From a checkpoint of a small audio captioner.
Data: trained on short pieces for a synthesised band: melody, chords, bass and drums, 26041 training examples.
Rows from block 2 of the audio encoder, named by matrix and row number. Rows with one number belong to one attention dimension. Each number is 500 + 50 x the weight over its row's rms, rounded and kept within 0 to 999. All counts start at 0. Numbers have three digits each. After the name is the row's rms in percent of the matrix's.
# q: attention query, key and value (stacked) (encoder.blocks.2.attn.qkv.weight, 1152x384, the q third), inputs 154-230
# k: attention query, key and value (stacked) (encoder.blocks.2.attn.qkv.weight, 1152x384, the k third), inputs 154-230
q.262 107:456446486460549472472538447521518483504516487445488435501480414466596492518433451508407463547459424458509612437489512525508491487496560579536486462431560485514456519499478477525453440467495492452546507417509487517429448523439529459
q.263 103:505442507479471520404594500569524444471511378544416538492500496517512450495552406465497525519416470516447561548588420503406507454536489531477427478594498527541537527565441487437496449506472487493563482439459546479546526484506560543
q.264 112:570465607472418400458429475507410448428451551521516548466475586518486580483602568402556457493486540463495453570471529479481578465447577503571531464449449462498566409450421511466397599541514516470416511405498445515485527519479502472
q.265 122:539505555491501501536491507517505442506492585549417466441491574555451447483529488462545571501536510459537534513537539489496516468482505498551475402496456446478437462491598544442535417525511486456525564586556474477454468573578409509
q.266 099:531537625554445461572539484522547544486411537511421582514601526558427422598425518491463472445484510514532493471411420553520451467611559467492474607540465442455528507482574547564494448469542467396590492571409496541557454439492580505
q.267 102:422543489491478581491422562453581439430542497457544471470445558462553502428520459505478543560466519428517497425580504491540472529510388579421547461476446442462518542530609514533594515476558495548478459546451479510434556613512455475
q.268 104:520371536521481580511443491427506480558469532519525512502486439455502485481513558533546497418537532458607547518449449527547521444412501516494409457521553532489508463504513483453445526519382490621493483422485516474435478490390476471
q.269 104:440556511457523484500540513481477504485494489509569515541534536553488456455442476492463472474548468525433431501569560501496600459448476453482405571517553341469522500568516481445502477482534519469451512564503528518541604500559506494
q.270 102:491464535553422576497497512489421575533533418545487516568486521383430530543455508526532513542491557509482436478473468491412466438465536535440463452546501575487566509437438492441512517510487516461502596448512487503405452454530570484
q.271 105:556489416488416491414506485467460424563485513541468479474453473389461588425551536476496502523518651378491472556505521521492438551449495589496498398546435594469488566455569456541563577564517543560540558467494539476472514566471526525
q.272 109:473429511602547567554576521613400485528548463543447488489530456472481441551490474481534467548487574560511458522463438399431510490484489480507514461546593524507527486581547452449502544530368509433534464448541422504513473537499523461
q.273 102:471488465437479439423442480547509513436450530504551492547421469512572462466565513466464514483464478515483498548587495480627544555429445419501527578499511483510474457499493524588513581550527577532484517482519463447481503590535495548
q.274 105:494573521529551487552430427459536514459497453405583548500440511562451488386536485531521531498408458477495483371498435529550461565507447522546411513496425452530461523465540560535524437581530497458525520502473581480629473549372474592
q.275 104:566522574512580541555461499446522469476530438456517518530567540547403467515469465558497504412528451465561548394482554548422498415491496481480344438557449454474552523481526498437440405481396494459463495569440536520485503426398507550
q.276 108:564492576594486433464452497514449520579490453510525408532543587570531488511554571477427543485441436495512457506490453538576513515500481488442576478416508440525509419501600574527496549355549524453518489525489489407439490497438552445
q.277 107:424555462559514550611534432502453614496520534415530559466371411417476513498533491567544487488440511465492373455470608491493448542478478548451465512540471561523442551458589513550493479555531508543463476448538537450520537491482476495
q.278 100:458580427470414488566586465504478463583510530471526480550373405455518552546458578388504460622451573452449406539528522504530537616465459600493558630478487537535530451493456435474567572529584468588522528432595498494502421536492482443
q.279 095:495512537516565558546591540413438558506536496463416505501574514454435483546493520569464487445505576450535441413497584539453449438538528493468510426553468569510583557481497475593501483566445407454461489502502474481510613415539489500
q.280 099:538524524487523486389513527408510446530527519497497443440509522594566543462399548502406450447600438464522603488531572532482507457481503442537467497466436475504653502554494558479440482422539447483517444520432450617487484517537523471
q.281 096:587476573564517569537442572522444542520448461512485476452518570483403548536593398578438501396549484599448499475444528512438476425442567467512465434546517456524496514470605475502431530450530451390467485523412526482554510488523510450
q.282 117:502458499482369467445462539497486409475436495575522524619469440455412527521516574382507494624491629455446401572516415452572533596461476580455564569524542535481429370555490439522570562524554480580526550472489493544451438586472517495
q.283 110:358466385491577562445482486481448556449509549547507567495545486457527507467535474572460498469489519513475558561493454462579484478516532522492548510532487580460470478488467447541626544590511588513442560439549467431473540516526476559
q.284 098:545532452545458525442458473471508551516500533463475517540435518481549518520554539546530522501414503463438490458466542536470462565471483603478452526461504558469447494520512551281498475393571528487532567528457534462494541534470516507
q.285 096:533506451510425419510490482608502460448456519458602487420388421499578502509499508420532454586497477559443468540532447487515489542494494446507540563450579477585461533531496505512471524445575537588478458478520501551528490554511511456
q.286 109:566447589601426494511515536498497503490403483647534533519625507418459481601597498428493524524555571544434474502508489406529560532416558488455499505507559480462398433548531509485502475490555539513540499536481558487460463491463501504
q.287 104:459479468525507455424500504541468452496573415442459485519600552530550412415475529487521475521475550493525500454491394463569453493608452480529553452446436490540572464588546500591571549596465550476597507488472436486539521535447558520
q.288 133:517506513593443463452491524511401457485408569591505531538529527487472492521543487443539411493574468478410444486524435452509504484527505521461503509570536532465462496610535574495571433502482501439600543449492535582443370502450523518
q.289 118:486472628538544549503479552546528440416504429474450535462474432483410546568468416556496515494590573499501565587487427421479476396555515457501523450527544469611440532416523455429542483499455483479518492517479532537429432447462422542
q.290 117:581504475396413463562503572434521499522450502470602437532457423523496532519392515407457462569472495520551522436539496508567547457563549614511518512490456471502463526515429516511497548510505477526476471534457565540421551535527419463
q.291 116:520590499497508540517463513479488409542500475495566540553491453494501538537393463434470461493613446461454515519522530521536580615540444479497516578542524408496517433607462501450485535506544485462489458423511536429489462477466337556
q.292 107:462548540484506552563439461543489469482390389495542591524518425556522518552515478482480503529521417581469464520454504511521537573488443448506430501437539548510456455516446521495464519423484444519496462566536546536586492568430443557
q.293 119:404457419500504481501557553456542453510520554531438522467573379548527525549377486468404468499521360463540504525463498504536479576545484493491509494514614658479545488496483521550511425464445504517592473559483364589511505529468418446
q.294 114:565457548509505577504477479587494519514517577506520593384439473470542498458485400507581470457470486543389486552561528490540520550511466480454396494526459467477615508518445440463434520552517471450420550465517568535456455514467459548
q.295 110:547516551451476472479476509520391515416390556506602504556439528483520570568474516460549495525552510513470500528483495501529572448419463458468458507449538563512515379485396456549460621538464597596423430451455505528465518501537507603
q.296 104:558482556495466485569518479501544505511451499383489466505494470450514516547516453356473439577536494622488495516488455505565413591454610470444476586519460522548509520495486506520512481473551422466505476555553523483531540591551449418
q.297 109:561475523458475502557580517516449492501398533435445504407594464509431524543450536512504459433487500546433508413464445559501563472518516421488489559548440507613490526485496615460418360473532413424502552578597456527560545503421591539
q.298 115:600559548558540474592533553534542597582447541492499462519439464446506500603496475493440482500488487512361526338535577483580483548567434487585586554490438406595543540489459483625449534500534519524471458495457511484471506521498427490
q.299 114:468470502472525507453531502453457507464508588472513463499519537528489520520482507542508487428575425587483500483518415519461553473401566509427487464462513605521493362519489534384484469517541530457528607488574468518544537470572575522
q.300 103:442451479493552493499546525508545450521515441464407513460671470570525461504421409555501526480518592451557651495426449464346433424556540541550541461525454531496559536517528464471529482514457432480503448542505421544469574423507532439
q.301 115:606474562493430495479482471518478446419507535540579513528471492556555482492475645469509466497494466547534482517581440504548614502386476434455470562422537477427502438544397568419491514429409546520543510513543473557497455514445492562
k.262 113:505527454532465523505505468538471477469480621491534486440510594532488481532544532521606442426553501508414434505586434452480513511423471503507414498503460460479516454469530507542513516600459505491453578475411547562608493537531607544
k.263 102:516490491489493542587414557521472438521535607523481531601444424575408503625510574464522494540551444540516490511487437446526450437488504545491493441569442429448495471528557478539531591502529521544543550439527445553490473493488408395
k.264 117:487498513537484480487527462541466498591504520573543536515509448556517521497450477477434507495475489500424591528546588454535553494552531489554472534590509491497462567465458458486442494418437593488517526430495419475493420578539536560
k.265 105:587454500562407524549559551446482480545520528526530492507563363473594487447454475540469444537454512451469456504507460448514404485493458402506478539494453566478582555492502426472468407547432428486571423475461436449438528559441555483
k.266 110:453513537462492396466472476487556422490536493526496543518496566427457412530519502517522468580499564496487544486442388501544439500466509422476542480434486530561410552519618550521580438525504520422528466486577518445449517492579563515
k.267 115:516555491512419534579501482480482475410515502465525523565549421537512496454441548537488486527449445555550470543481475440553486506510524553481503493470532505510582450539507474530517548526472531551531464526419492466508518533401506462
k.268 106:560391579608428430565486549467443496601487553557501491540480452494490501513523546479470510397564579485533571523512503540545590513435480475539450569530496475408545482464485462444497503461387492587544464410371446535501413576397440429
k.269 110:467510506428526539467521504506459529550505501472498510523510593551499511536412564405449466515493400579472449475527534575432521480500506483536381390480602425519475494594510551544484544556572469517520579542589450470490562451555486497
k.270 102:507472521531419556509431534421474489441607379573474517563488481437459488489531557444481508495584537499478523513535466477478528438436497559460515496518459459497483547601494440321554496482485521438536507466469499449431564512411472515
k.271 108:475389486475454449472518500452486511535568474474523461512455374512478545516487595450426452479510645467477487470456577495538459497520524550602535515555436546456532564500531489479555525521473513628515497509471411537594536479486509553
k.272 103:541500546570436468521581580519496419555511485544409486562582446455483579469576457511563507536484602511445538465442460485529481415514535459487531560508431493547538512520530461487522487578512483424568441502493509574454523439591492400
k.273 095:488405466435602418406437443586482554506510495418526364523498474514518449544465559486559472566444516515482457520485567493500443534483442497503463526437503539545465407464499518614487443510542530563497485512561550521494552514588499621
k.274 102:377543503520545581565475463503513509527460469454548534419501566497461437447513563504537482520454514524508473423509543549471516571541446485557478550485595452569466448410491532488505521546478517464569494451551461506597448564301523491
k.275 102:478538610532403567569527535458494476423469510548470600513626573522427457490470491509468513443456399476526564389477457560492559443436538501493443498544566403444521494520529489488485554454428494414470531515422450474517496438403498394
k.276 104:528465521568490478482543497528483521583469477475480405471545557568523581481548589457512553540475506592500417542533481473495402488527543481492552505426459528499478466417616468527495562417622470429562493547502569432436498430501546550
k.277 103:410505456491433542510510469547482512557576463425525534517409495455521475553535550555578502503454527463475397470488537469393495493452500508530547539591566498539491517513503456441475417538447537608469437451542504509475586484458560465
k.278 097:510553478444507437520511495485499443642600552470528448471322429462569467539484578419498504530562563506469498574574540473464605546575476502517589538495450566533553483549452502391534484530506438537519496444542483454485480522475490569
k.279 092:509503543483419551583636515437456521456427481542466568541552517462482459550587467508481515476499515450511368421442528508440475434440550493533509500649518462470505528517617488547567518517478488494481454545377429502485624398564550478
k.280 097:493536558600485449493572499449492484497551450501516455507566442565487521427404447430486498421575407592537592525533529479598502493487522443495429553526448608438602505459538532389463469446517450486500499538483454512561482538530434475
k.281 093:561515536606399552464588459524435552548400482491508529491536528597428629463541408526505516471452491556454448504433467444530527402369526527521466475556535468490475519460643466427450508451511541454454481540484506474531530476449513482
k.282 118:550484482475460444458447520452458423495456523463490462472410423495491491565542568374433443568589641521505502600511503461501627594492491534496513506463508524554465415610494488511612544513519502549512512405428458552507483553487515545
k.283 103:504473378432551575483457473513473597481469462521479487525554466469535455484543533608449472488534507364517439476502528478403449507493495545442490473512469391528417440487500462629581458527542530548486498500463461502435599470580509615
k.284 096:468494419484484559462403424541515533518613473495504597492477561501549504509443636529495511559464529502461529482580484464460461519549509572455526424495519520477519516513471491325533483465533491498477584503578494475494523555480517531
k.285 094:491523504516534412448423483598496460548591490407478442491404452467539532503495474524572503534498493629441583580479488461535452512588484446483568531378482544549520563476406472538362489478520498585477507479610592509528514556460469448
k.286 107:583470574520430469501486557436483480507371603490430499561589498442477582563614488403483482522471541490498466517491386473593564528435514533421507438497469401507425472579524495613493522564645546497464555477516583527452511444475440460
k.287 103:480482472491532428494527495507522509528515443484477423482530546515463452404507566459548490488529552529514437413454576534551454501596442444578485563431417544541530454497578526608553505567510525449602510505401459535544472472509570519
k.288 134:532567435471566455544532525530560498571562558571530518491407397512471508567469544544495515485491466565549547441501526395502460554529475443575542511461444452525483545458509526570494478509463546535560447550444557443480480543584414494
k.289 116:567444367479625456448583454486517491547488577439579465546523406460600449516510477493529443534553439421539554458554578433527472577558551511522410534464469591471538483559417576480457458459444539586474505530527447412537504558597417532
k.290 110:569530505576517491444531542560438535436563544391473465489592550495372482469471496461470584391518517457468478586520566523427485524463454389455432482536490472486581525540543506480460474529510435435480528536562549542504558496460548588
k.291 110:446493539497507541521592411499404598470548438503479455467461419457511431451505476472497428497428428482503528502493549514568466516519531569561513458596471466529510509464568479517545546553463540572449429533490428466464496541525466489
k.292 108:519446474416485529453448577482555516482515584536453469463552507465565493517531441478508553461530581516559566519545570474517489418510442555478580550593470469438515527473427447508533468579437537547442494453525452492443515489536545530
k.293 114:494488480383528506399388474533528548475423550530489439514518550482538488431548516589599466520458538566497474491554509494512568479465451423504428531453484389500482515456539509458508581476571497507432531551384524507541535508602498570
k.294 103:579614513461503400499551540467535513528503513487481488546462462611522574490498547582422520546456509425561475366480517438572460491546503492495530526492461572510478483436459587511554469511530543474606508597467517575518568454402509544
k.295 114:481433551542455474433571494508548483600445494501498470516550483532486541515584475465436572470476543539533466459502617421548447501515505444523461474546484489485427589431468537538523525539590544478533520509552517354533463462544469545
k.296 105:536472494584603598496557564527490564451519482483472491379473536490452442497470504534510476452592442507447470545461614484509580560515477435533438472503461459496489467535463587502419546444580472474426509461413544468466411508524514530
k.297 127:536512465493535550539562544488523406451406493584425531488472545488489598557453425470575555505546457481483457546458427475500506533438476447479485479486418543537537390545536470472536537580527416403529449435539493442429392485515472466
k.298 106:496532430508518543491578439537477482423450574509504475496491502509539505445439518579568481541453455514497473555537441406514513492447544562501494482461473521523497425489500635461582488619474602468552485533524561463566539453542384519
k.299 097:555476601457414482531532537520462537477419546447530432531510553468530643525475553461467485470579391570472460462518450518512598409438571469457484579417519485468501394560484502543408438534569475491523539425497423556530523488547468447
k.300 100:486490505491480562508534530506499484527502415549420557518591466536435435451509457514478537421419626455485574476423566489526456460452478451562498531604428503427520605418572438484587508444410498443483508565498546466509523464445584516
k.301 102:578469533494494476515464542536525468474550528496473446531502479452601556553480550497529478572553468544541554453567420525459544499551480431406500498353551495529474423538368517497437500536450495509519540437521475524488428532449419446